A small contrastive audio-text model, trained from scratch: text encoder layers 12.
Rows from block 13 of the audio encoder of a small contrastive audio-text model, named by matrix and row number. Each number is 50 + 10 x the weight over its row's rms, rounded and kept within 0 to 99. All counts start at 0. After the name is the row's rms in percent of the matrix's.
Before each channel's rows are labels from the 100 clips, of 14976, where the channel reaches its highest value: "strongest on" is what is common among them; "loudest" is the band of the loudest frequency at the time of the peak. Only what is clearly more common there than usual is listed. The data: melodies that start on their tonic, played by one synthesised instrument.
# c30: last pointwise conv (encoder.blocks.13.c3.0.weight, 192x192x1), inputs 0-191

strongest on: the note D
loudest: 500 to 1000 Hz
c30.110 099:63 66 50 40 50 69 50 60 50 50 50 50 61 65 50 38 36 50 62 39 50 57 34 50 50 50 50 50 66 55 50 58 50 50 36 50 74 50 37 50 50 50 50 50 32 50 50 58 50 69 50 50 50 41 60 50 43 38 50 50 36 50 61 37 50 56 50 40 59 60 35 36 63 50 50 61 50 50 67 61 50 50 40 50 75 50 64 57 50 50 33 50 50 60 62 50 50 65 50 50 50 50 39 50 50 50 50 69 50 71 50 68 50 50 65 62 50 50 50 72 50 65 50 50 66 50 50 50 59 39 50 50 38 50 57 50 37 72 50 67 66 37 55 50 50 50 34 69 60 29 50 50 62 39 50 61 50 43 66 39 75 35 60 50 50 34 50 66 61 34 69 50 58 50 64 30 50 77 50 50 50 39 50 50 50 50 61 33 40 37 64 42

strongest on: the note D; the note G
loudest: 250 to 500 Hz
c30.91 097:62 32 71 61 50 50 40 50 50 57 50 50 50 50 50 65 40 62 50 50 50 65 31 50 50 50 32 36 41 42 58 30 50 50 50 50 64 56 68 50 38 36 50 71 64 50 33 50 60 35 38 58 50 63 61 50 50 43 50 50 62 50 57 59 50 50 50 50 50 50 50 29 63 50 66 33 59 40 50 35 50 50 50 50 50 50 50 60 41 50 30 50 50 50 50 50 50 50 50 70 63 50 34 50 50 50 40 35 70 50 34 44 35 35 50 38 50 50 34 50 31 50 50 50 59 77 61 50 50 44 62 79 50 50 32 50 26 50 50 50 50 50 50 50 40 50 61 50 50 50 50 42 65 32 38 50 50 50 50 50 50 42 50 50 67 40 39 50 38 62 40 63 74 50 32 37 50 37 50 79 37 50 50 63 50 50 50 45 50 40 50 50

strongest on: the note C; the note D; the note G
loudest: 500 to 1000 Hz
c30.138 075:37 50 50 50 67 50 58 74 50 50 27 58 39 34 50 50 50 32 50 42 61 29 39 50 50 61 50 37 58 50 35 50 50 50 65 50 31 65 65 50 62 67 36 50 34 50 50 50 50 50 57 50 29 50 61 61 50 50 50 50 50 31 50 50 50 73 50 38 50 40 31 50 64 50 50 36 43 71 68 57 36 50 25 38 50 59 38 50 67 40 50 64 50 40 50 50 29 41 59 50 50 31 50 50 50 24 50 50 56 50 50 50 30 36 50 50 50 50 50 59 34 34 50 50 62 50 50 50 57 50 50 50 50 50 50 50 42 65 50 50 50 37 62 58 33 66 66 63 50 50 50 50 50 41 70 50 50 50 50 44 65 35 72 50 50 50 67 50 50 50 50 50 33 50 63 50 50 32 67 50 66 50 50 50 50 50 50 39 50 42 64 50

strongest on: the note D; the note B
loudest: 250 to 500 Hz
c30.6 071:50 68 31 37 50 24 68 77 50 32 50 50 50 50 38 50 50 67 38 50 40 50 50 33 61 50 50 38 50 50 50 50 65 39 63 50 50 61 38 39 60 50 28 76 50 50 27 50 50 50 41 50 50 68 50 50 50 60 50 41 50 65 38 38 42 50 50 50 50 63 50 50 50 50 26 33 37 50 50 50 37 40 79 35 50 50 38 50 50 50 32 26 33 62 50 50 43 63 50 50 50 50 50 50 59 50 50 50 50 50 61 50 50 59 38 50 50 50 67 50 50 27 50 33 32 75 50 50 38 39 66 50 50 50 41 50 50 32 50 60 25 65 50 50 59 50 50 39 50 68 50 50 50 50 50 50 50 50 50 50 50 50 50 50 29 50 50 50 50 50 50 50 50 69 64 39 50 58 50 50 39 50 50 72 50 50 50 50 35 50 50 50

strongest on: the note C; the note G; the note F
loudest: 1000 to 2000 Hz
c30.38 116:50 75 50 50 50 50 50 34 50 50 50 50 50 59 63 38 41 50 59 40 50 64 66 36 41 50 40 50 45 57 50 39 50 50 42 41 31 50 37 50 50 37 50 50 50 27 40 43 50 50 50 41 40 50 40 50 50 34 50 42 59 63 50 50 50 50 50 40 59 36 34 61 50 50 37 50 63 74 50 55 50 50 42 50 50 60 50 42 59 62 50 67 50 50 50 50 50 57 71 50 43 50 40 71 50 50 64 39 50 31 60 50 50 61 50 33 50 50 50 50 50 44 50 57 30 40 64 59 42 50 50 30 50 43 50 60 50 50 39 61 50 50 50 50 41 50 50 50 34 62 50 50 58 50 34 40 67 50 64 72 60 61 50 78 50 50 37 50 50 33 42 73 50 62 74 64 26 50 40 61 64 41 58 38 68 50 63 40 65 62 65 27

strongest on: the note C; the note F; the note G; pace: fast
loudest: 500 to 1000 Hz
c30.131 109:37 50 61 50 67 41 67 71 43 50 50 61 50 50 50 50 37 44 27 50 50 50 37 50 50 73 50 50 40 50 60 50 63 50 33 50 36 30 50 37 41 50 37 50 50 50 38 35 71 50 50 50 67 39 65 50 40 50 50 41 50 64 50 50 42 38 50 50 38 50 50 29 50 55 50 50 56 50 32 50 50 66 50 50 29 41 63 50 50 37 40 63 50 60 50 68 61 41 32 63 50 40 50 35 50 50 50 38 50 62 37 50 50 37 39 50 50 70 50 60 50 50 50 43 50 50 50 50 42 50 33 50 61 50 40 50 50 74 64 37 50 50 32 50 60 50 50 37 35 64 36 66 38 38 24 72 57 50 37 60 50 50 28 50 50 41 61 62 50 35 42 50 50 50 50 73 50 50 50 42 50 50 35 50 57 50 50 42 33 35 50 50

strongest on: the note D
loudest: 500 to 1000 Hz
c30.83 105:40 50 50 42 50 50 50 50 61 61 75 50 41 50 50 35 50 50 50 34 50 50 39 50 50 40 33 50 50 41 50 50 50 50 50 50 63 50 41 75 50 64 74 50 50 58 66 50 36 63 50 50 50 73 62 64 61 59 50 60 50 50 50 32 56 41 58 50 50 50 34 50 50 50 50 31 50 71 50 50 50 59 32 50 50 50 41 50 55 62 50 69 33 50 50 50 50 50 36 60 41 50 50 43 59 30 50 50 38 50 50 50 50 41 50 50 50 50 65 50 37 50 50 57 68 38 50 50 64 25 50 59 50 50 69 50 50 50 39 56 50 50 50 69 50 68 66 34 58 50 50 68 50 62 50 62 38 50 72 50 66 41 44 50 83 50 61 27 35 50 50 36 43 60 31 50 37 50 50 50 63 62 69 50 50 50 33 43 36 43 50 36

strongest on: the note F; the note A#; the note D#; tonic: A#
loudest: 500 to 1000 Hz
c30.46 084:41 50 63 50 68 32 36 50 65 50 50 50 40 50 74 50 39 41 66 69 50 43 36 36 65 50 50 50 50 34 50 50 60 63 71 50 50 42 50 66 50 41 34 33 50 50 64 50 40 67 37 37 59 50 50 57 50 50 50 50 50 57 50 50 50 50 43 50 65 73 50 59 50 34 50 58 50 50 50 38 50 29 50 50 50 50 50 50 50 59 39 50 40 60 50 50 50 34 50 50 57 50 59 50 50 34 71 37 50 50 64 69 50 50 38 36 50 43 58 43 38 31 50 50 57 50 40 39 50 50 50 37 50 62 50 50 27 50 50 50 37 50 70 45 50 42 44 20 50 50 50 59 62 41 50 50 50 72 70 65 40 50 61 50 62 50 63 50 50 66 50 37 59 50 50 59 40 40 50 50 50 50 64 50 50 82 31 65 71 50 50 50